Weights of a small spectrogram enhancement model.
Data: trained on synthesised sound scenes: up to three everyday sounds over a background, 26041 training examples.
Rows from block 3 of a small spectrogram enhancement model, named by matrix and row number. Rows with one number belong to one channel. Each number is 200 + 30 x the weight over its row's rms, rounded and kept within 0 to 999. All counts start at 0.
After each channel's rows are labels from the 100 clips, of 14976, where the channel reaches its highest value: "peak on" is the class under the peak. Only what is clearly more common there than usual is listed. The data: synthesised sound scenes: up to three everyday sounds over a background. In brackets: how many of the 100.
# convs0: first 3x3 conv (model.mid.1.convs.0.weight, 256x256x3x3, each kernel summed), inputs 0-127
# convs1: second 3x3 conv (model.mid.1.convs.1.weight, 256x256x3x3, transposed, each kernel summed), outputs 0-127

convs0.159,190,202,197,203,171,199,225,220,191,230,223,220,185,202,239,264,178,218,192,176,188,203,232,203,221,180,194,144,212,209,228,230,174,181,209,211,223,185,222,223,176,182,221,192,171,224,189,192,215,212,186,285,173,275,253,230,178,158,165,157,166,173,175,177,203,191,155,206,198,202,234,200,194,188,165,194,253,149,192,232,221,153,219,202,177,180,236,210,151,197,200,208,230,231,231,207,147,165,155,186,243,213,194,185,184,148,240,167,175,162,193,180,215,215,149,236,165,219,211,197,188,230,177,240,193,169,175,185
convs1.159,200,237,173,179,252,242,209,201,203,201,179,207,266,132,232,188,207,198,272,205,250,191,227,213,242,245,216,240,235,202,196,185,194,224,238,194,161,204,186,200,214,235,223,239,157,193,170,173,218,215,149,190,196,181,189,222,250,218,212,210,218,231,225,222,171,250,187,272,227,241,197,207,149,224,234,203,161,246,192,198,158,174,207,185,178,189,238,221,249,236,235,209,170,202,159,219,249,200,230,221,212,175,212,231,212,158,233,180,210,242,217,201,211,222,246,232,183,196,172,199,271,184,197,141,201,223,185,206
peak on: fly buzzing (42)

convs0.132,219,147,169,203,186,208,182,196,197,222,175,235,197,221,205,177,184,253,169,204,207,231,239,196,187,185,166,157,203,220,208,207,154,198,212,154,215,200,188,173,233,184,191,175,137,282,185,237,162,229,176,227,188,242,217,183,171,208,201,152,180,173,181,192,203,232,183,211,218,165,196,237,211,210,208,180,237,235,184,197,196,155,173,243,194,131,249,206,203,239,188,201,166,284,234,206,167,192,162,220,232,193,211,195,203,217,256,221,205,133,251,152,205,247,174,195,156,168,169,155,216,177,163,238,219,219,197,258
convs1.132,236,247,178,205,161,202,197,156,152,144,208,213,194,109,222,224,199,194,209,243,228,213,252,205,197,179,262,216,256,177,215,174,172,232,211,202,213,221,209,226,186,262,230,199,212,186,200,150,247,163,185,175,213,213,237,244,218,212,181,226,209,223,203,176,213,146,147,228,204,255,193,177,191,200,198,265,198,211,191,195,195,161,219,225,205,202,146,185,236,174,229,163,152,190,170,186,243,200,187,215,211,195,190,204,259,166,193,227,229,218,225,189,209,180,198,181,214,177,160,211,189,207,229,190,209,204,202,209
peak on: thunder (30)

convs0.177,216,192,165,222,315,259,210,189,220,191,210,124,196,204,251,251,202,221,200,182,176,221,149,211,205,190,156,206,298,247,207,240,174,181,162,192,220,207,206,245,183,177,196,149,235,205,237,204,190,198,188,192,201,193,237,168,226,177,190,196,225,181,235,182,196,149,230,225,156,226,203,230,165,223,213,256,205,260,192,265,152,217,202,210,161,217,202,189,206,205,155,176,175,161,149,177,242,197,221,203,236,220,169,168,173,177,189,188,228,210,234,172,204,194,174,215,187,234,216,189,138,200,221,209,184,263,221,234
convs1.177,238,188,218,145,190,283,215,204,198,178,161,197,211,178,172,203,149,241,184,236,212,177,181,209,217,215,196,181,145,187,183,181,230,245,194,142,175,131,161,153,212,165,168,222,169,170,180,167,135,184,236,179,206,244,163,222,193,186,207,183,173,178,137,231,173,178,190,262,222,254,137,109,181,173,224,176,172,171,205,213,207,209,169,196,197,187,245,213,231,155,235,171,208,212,248,191,201,190,238,190,151,217,215,205,280,170,257,218,217,180,187,231,153,211,175,174,170,244,153,206,187,167,195,182,224,162,180,231
peak on: thunder (28)

convs0.58,181,211,194,245,239,156,189,209,184,142,221,172,255,235,177,221,212,164,212,112,202,186,183,219,185,198,187,143,205,222,186,207,196,188,184,175,196,280,230,232,184,204,184,260,186,187,161,216,210,270,233,202,145,197,199,233,189,176,163,152,218,216,175,192,222,214,215,213,185,184,205,152,166,256,191,188,180,132,225,213,173,235,181,177,193,176,209,202,213,217,215,161,229,186,191,192,173,220,216,200,211,200,227,224,180,193,223,182,241,216,154,173,217,146,215,174,173,210,166,215,291,186,181,143,256,150,197,163
convs1.58,216,197,210,198,160,254,185,208,229,188,227,186,241,170,217,180,236,222,179,201,207,236,200,206,184,222,201,166,188,217,179,154,268,197,228,211,184,164,188,185,188,134,190,176,166,203,173,210,234,193,224,200,213,251,150,185,222,235,220,186,178,212,193,234,196,202,159,198,223,278,241,207,192,210,229,182,233,180,218,199,216,225,210,132,263,190,268,165,179,193,196,255,241,205,187,182,151,221,187,214,169,227,240,146,196,169,203,210,177,244,214,162,208,242,235,154,212,224,243,248,119,202,189,208,137,237,231,201
peak on: fly buzzing (57)

convs0.119,182,230,182,180,253,162,188,143,195,173,190,198,218,239,224,207,212,218,219,212,192,163,267,147,162,193,185,166,213,188,240,171,153,140,225,183,153,217,234,230,211,214,224,212,205,166,207,227,219,231,269,208,180,200,249,214,212,172,150,180,178,197,194,170,179,251,193,239,185,200,195,194,239,204,132,184,187,183,179,209,166,209,196,241,191,174,223,225,138,208,233,179,163,204,163,181,205,169,241,233,199,179,236,159,274,211,206,253,200,185,186,149,189,189,130,194,156,197,198,209,173,221,204,176,218,214,180,212
convs1.119,215,221,219,226,141,189,192,232,166,190,257,207,205,203,190,208,161,246,208,207,229,237,215,231,177,169,173,226,171,226,163,231,178,230,170,142,260,222,207,201,196,176,120,192,122,210,228,177,224,209,148,198,176,200,202,244,196,201,204,172,233,195,188,198,224,211,228,175,233,186,178,210,209,190,191,186,236,212,169,190,236,178,140,199,212,261,161,233,237,232,181,169,216,238,180,228,227,199,172,198,192,254,180,201,194,167,227,208,173,187,160,190,183,191,174,212,212,187,235,183,238,142,223,228,174,211,225,157
peak on: fly buzzing (66)

convs0.86,204,147,162,172,254,140,167,205,239,186,199,197,149,204,221,197,221,190,187,199,182,223,215,170,221,226,191,223,229,240,211,157,176,186,216,153,280,217,202,204,214,214,239,152,215,207,231,220,232,223,273,178,175,171,175,222,193,184,185,188,209,184,167,154,181,188,183,188,228,275,221,141,269,250,185,180,210,201,228,225,132,216,210,200,204,233,145,197,147,220,202,207,221,235,137,175,259,236,175,131,204,156,219,219,214,179,226,222,201,133,144,236,147,154,175,227,253,199,195,157,215,188,202,218,249,202,199,200
convs1.86,153,195,209,180,175,233,211,219,144,210,255,191,192,215,180,206,173,198,192,238,208,146,169,195,220,199,168,208,185,236,209,248,164,177,220,191,211,179,246,203,189,189,196,164,217,248,162,216,208,208,170,202,206,205,197,239,150,252,211,166,196,230,181,191,189,164,228,227,173,238,199,205,195,147,206,183,193,157,200,225,210,180,227,180,184,168,189,177,226,208,192,197,196,149,218,207,221,183,186,209,198,290,211,155,144,208,199,187,204,242,226,182,224,240,218,191,233,181,210,214,219,180,252,183,174,200,195,194
peak on: fly buzzing (35)

convs0.198,173,150,214,209,192,216,204,211,242,190,185,178,247,213,209,254,187,211,203,173,232,177,193,231,229,190,162,155,300,186,187,210,238,170,217,203,208,242,224,152,164,189,166,185,240,153,203,183,155,186,281,198,167,203,212,263,216,180,205,174,168,258,197,202,179,251,202,229,184,237,166,185,240,224,224,210,220,187,280,131,209,251,232,181,164,201,186,181,171,179,202,166,146,189,219,165,260,223,192,230,182,157,207,157,207,229,147,180,223,194,155,201,206,302,204,219,229,189,177,200,169,232,166,194,208,253,212,162
convs1.198,198,234,198,182,248,240,199,202,206,203,252,223,221,207,222,169,211,242,185,230,219,232,128,204,199,230,188,240,179,183,222,186,189,186,189,190,175,155,198,195,216,193,232,231,136,236,195,182,257,260,207,208,238,198,189,188,179,190,196,173,256,168,204,220,189,169,152,199,217,140,218,179,191,186,199,169,170,175,199,275,245,206,180,242,189,236,211,244,221,234,152,239,217,252,215,260,181,216,159,217,202,242,178,253,185,167,213,189,188,215,204,171,212,181,223,201,167,159,230,176,227,216,168,163,185,155,214,175
peak on: whoosh (30)

convs0.38,171,182,277,181,176,210,209,209,209,156,246,202,201,239,198,241,185,175,215,204,177,226,206,207,257,168,108,135,168,141,182,203,206,206,180,221,181,181,200,236,164,148,262,227,205,177,141,177,181,187,246,240,239,246,270,278,180,175,180,197,228,204,164,206,199,211,165,190,205,205,194,159,203,196,149,162,216,186,192,211,198,231,243,269,221,173,184,194,172,198,179,170,188,198,212,232,159,146,237,210,172,215,221,195,237,191,213,159,165,166,163,230,193,222,180,214,215,171,191,202,187,211,188,194,199,145,175,151
convs1.38,222,193,127,191,225,220,210,189,195,223,213,216,224,210,174,135,201,232,234,173,252,243,214,185,170,219,218,236,187,238,218,193,169,196,209,200,211,219,168,255,194,263,232,192,195,209,184,191,271,216,196,225,149,174,219,212,222,200,216,208,176,166,231,204,195,232,199,185,189,227,196,223,240,235,183,237,166,221,222,191,210,176,225,200,132,181,209,272,250,205,182,249,256,241,172,170,262,223,204,224,237,210,217,225,193,194,207,218,233,242,229,146,198,208,236,215,194,145,236,200,196,177,216,204,188,223,186,180
peak on: whoosh (58)

convs0.90,212,216,257,204,259,194,189,198,212,223,180,182,185,254,203,243,165,209,158,149,235,182,185,234,216,201,219,124,215,179,164,188,160,193,185,180,200,219,176,200,184,167,197,207,218,197,177,195,176,244,254,177,205,182,236,201,190,180,228,204,158,193,156,216,169,199,223,208,170,168,264,187,183,250,197,208,179,173,176,199,172,171,149,239,193,210,222,187,178,186,184,261,205,238,190,174,194,220,217,215,241,155,208,191,233,140,188,214,182,173,204,214,221,163,188,190,233,185,185,231,200,224,193,211,209,161,198,241
convs1.90,194,197,198,211,243,198,239,222,255,190,212,218,245,112,184,165,200,223,200,214,216,229,166,184,283,235,222,191,201,193,224,239,211,184,204,180,180,186,207,176,208,219,174,233,200,193,188,183,189,161,198,232,148,202,214,234,217,239,210,207,203,236,229,235,258,261,201,203,247,237,178,185,195,184,244,198,201,233,266,194,220,202,176,168,190,157,201,141,211,254,232,199,211,222,210,208,165,215,232,201,185,197,229,235,216,244,148,164,235,232,205,190,202,278,205,201,190,229,218,203,212,208,227,136,208,213,164,214
peak on: fly buzzing (55)

convs0.131,194,191,218,169,186,191,288,141,192,209,156,178,162,209,184,264,191,204,158,233,205,152,188,192,185,214,191,191,229,221,228,226,241,188,187,200,194,234,259,171,223,213,246,172,148,205,195,261,262,170,227,161,224,256,193,213,206,218,248,183,214,203,232,156,198,153,199,212,204,205,220,245,224,194,205,227,241,189,220,164,251,171,193,206,189,211,197,171,250,186,216,131,192,236,194,185,151,198,154,210,191,247,153,188,226,197,160,214,176,158,176,167,209,168,139,189,159,203,146,181,154,179,212,218,123,183,250,208
convs1.131,211,224,181,226,247,192,154,168,215,239,197,172,224,121,230,205,206,197,184,155,159,258,189,206,226,236,230,234,172,240,214,140,210,204,206,191,194,226,218,224,117,201,147,236,201,222,195,158,182,171,220,261,175,194,186,199,213,173,213,187,228,223,251,250,209,201,204,210,262,250,180,163,204,205,152,202,182,223,185,212,194,203,199,189,189,196,203,207,152,251,176,241,144,165,185,197,217,192,196,188,221,213,244,216,222,213,218,230,188,176,243,232,203,222,220,161,251,183,218,161,218,195,191,200,239,248,224,194
peak on: fly buzzing (45)

convs0.180,198,136,302,208,199,147,202,183,255,183,187,191,225,246,182,281,204,183,210,196,210,181,178,222,220,207,205,233,150,230,148,226,209,132,195,179,208,136,168,181,182,263,190,208,219,178,217,176,206,123,224,181,224,209,221,223,186,185,206,211,216,218,194,227,229,223,151,221,230,217,222,184,226,185,215,217,209,182,199,188,240,247,190,180,167,177,196,225,217,192,228,154,209,247,234,185,166,205,184,201,216,178,225,135,218,163,187,209,187,242,214,187,230,222,212,246,216,153,235,189,157,194,214,201,168,182,173,166
convs1.180,210,215,131,195,142,238,192,167,282,234,208,220,221,196,232,144,198,189,199,167,234,226,197,164,177,216,213,190,207,182,232,143,199,197,194,232,199,227,218,246,206,130,193,161,215,215,191,221,231,267,206,225,169,217,199,181,255,199,183,137,188,214,217,144,156,206,258,214,189,189,226,235,219,178,188,131,206,211,172,191,156,183,210,264,200,200,208,251,191,206,173,236,217,242,217,167,169,186,195,159,212,198,212,186,201,153,203,184,223,191,205,228,142,235,228,205,183,197,175,224,168,182,210,187,169,235,242,234
peak on: whoosh (32)

convs0.35,249,208,245,176,241,175,202,185,258,232,193,164,194,194,190,252,246,202,189,229,211,216,220,202,154,239,191,175,199,232,223,185,236,174,247,177,206,176,191,205,202,229,222,198,157,202,185,168,193,173,294,223,159,144,178,156,235,234,223,163,220,185,242,174,184,248,167,189,191,156,157,228,188,241,203,214,218,128,188,215,252,157,218,201,219,175,221,166,245,179,190,228,180,176,193,192,136,155,229,199,216,197,181,177,242,208,184,208,254,131,206,203,182,216,176,215,176,241,168,225,161,177,160,183,223,199,180,219
convs1.35,207,258,209,162,184,228,181,206,180,197,203,170,211,217,165,199,207,189,213,209,284,210,225,225,197,166,170,185,219,217,228,223,195,196,210,203,233,241,240,205,227,205,225,232,192,209,284,200,171,198,170,198,241,231,191,180,209,202,214,238,236,246,155,189,260,211,168,201,179,258,200,173,163,151,177,187,214,219,229,246,166,214,187,196,213,250,181,205,152,251,164,197,210,187,201,215,280,260,105,179,150,252,187,223,193,199,166,175,187,270,238,210,223,216,183,196,175,208,255,173,205,130,178,191,232,193,216,176
peak on: fly buzzing (50); church bell (28)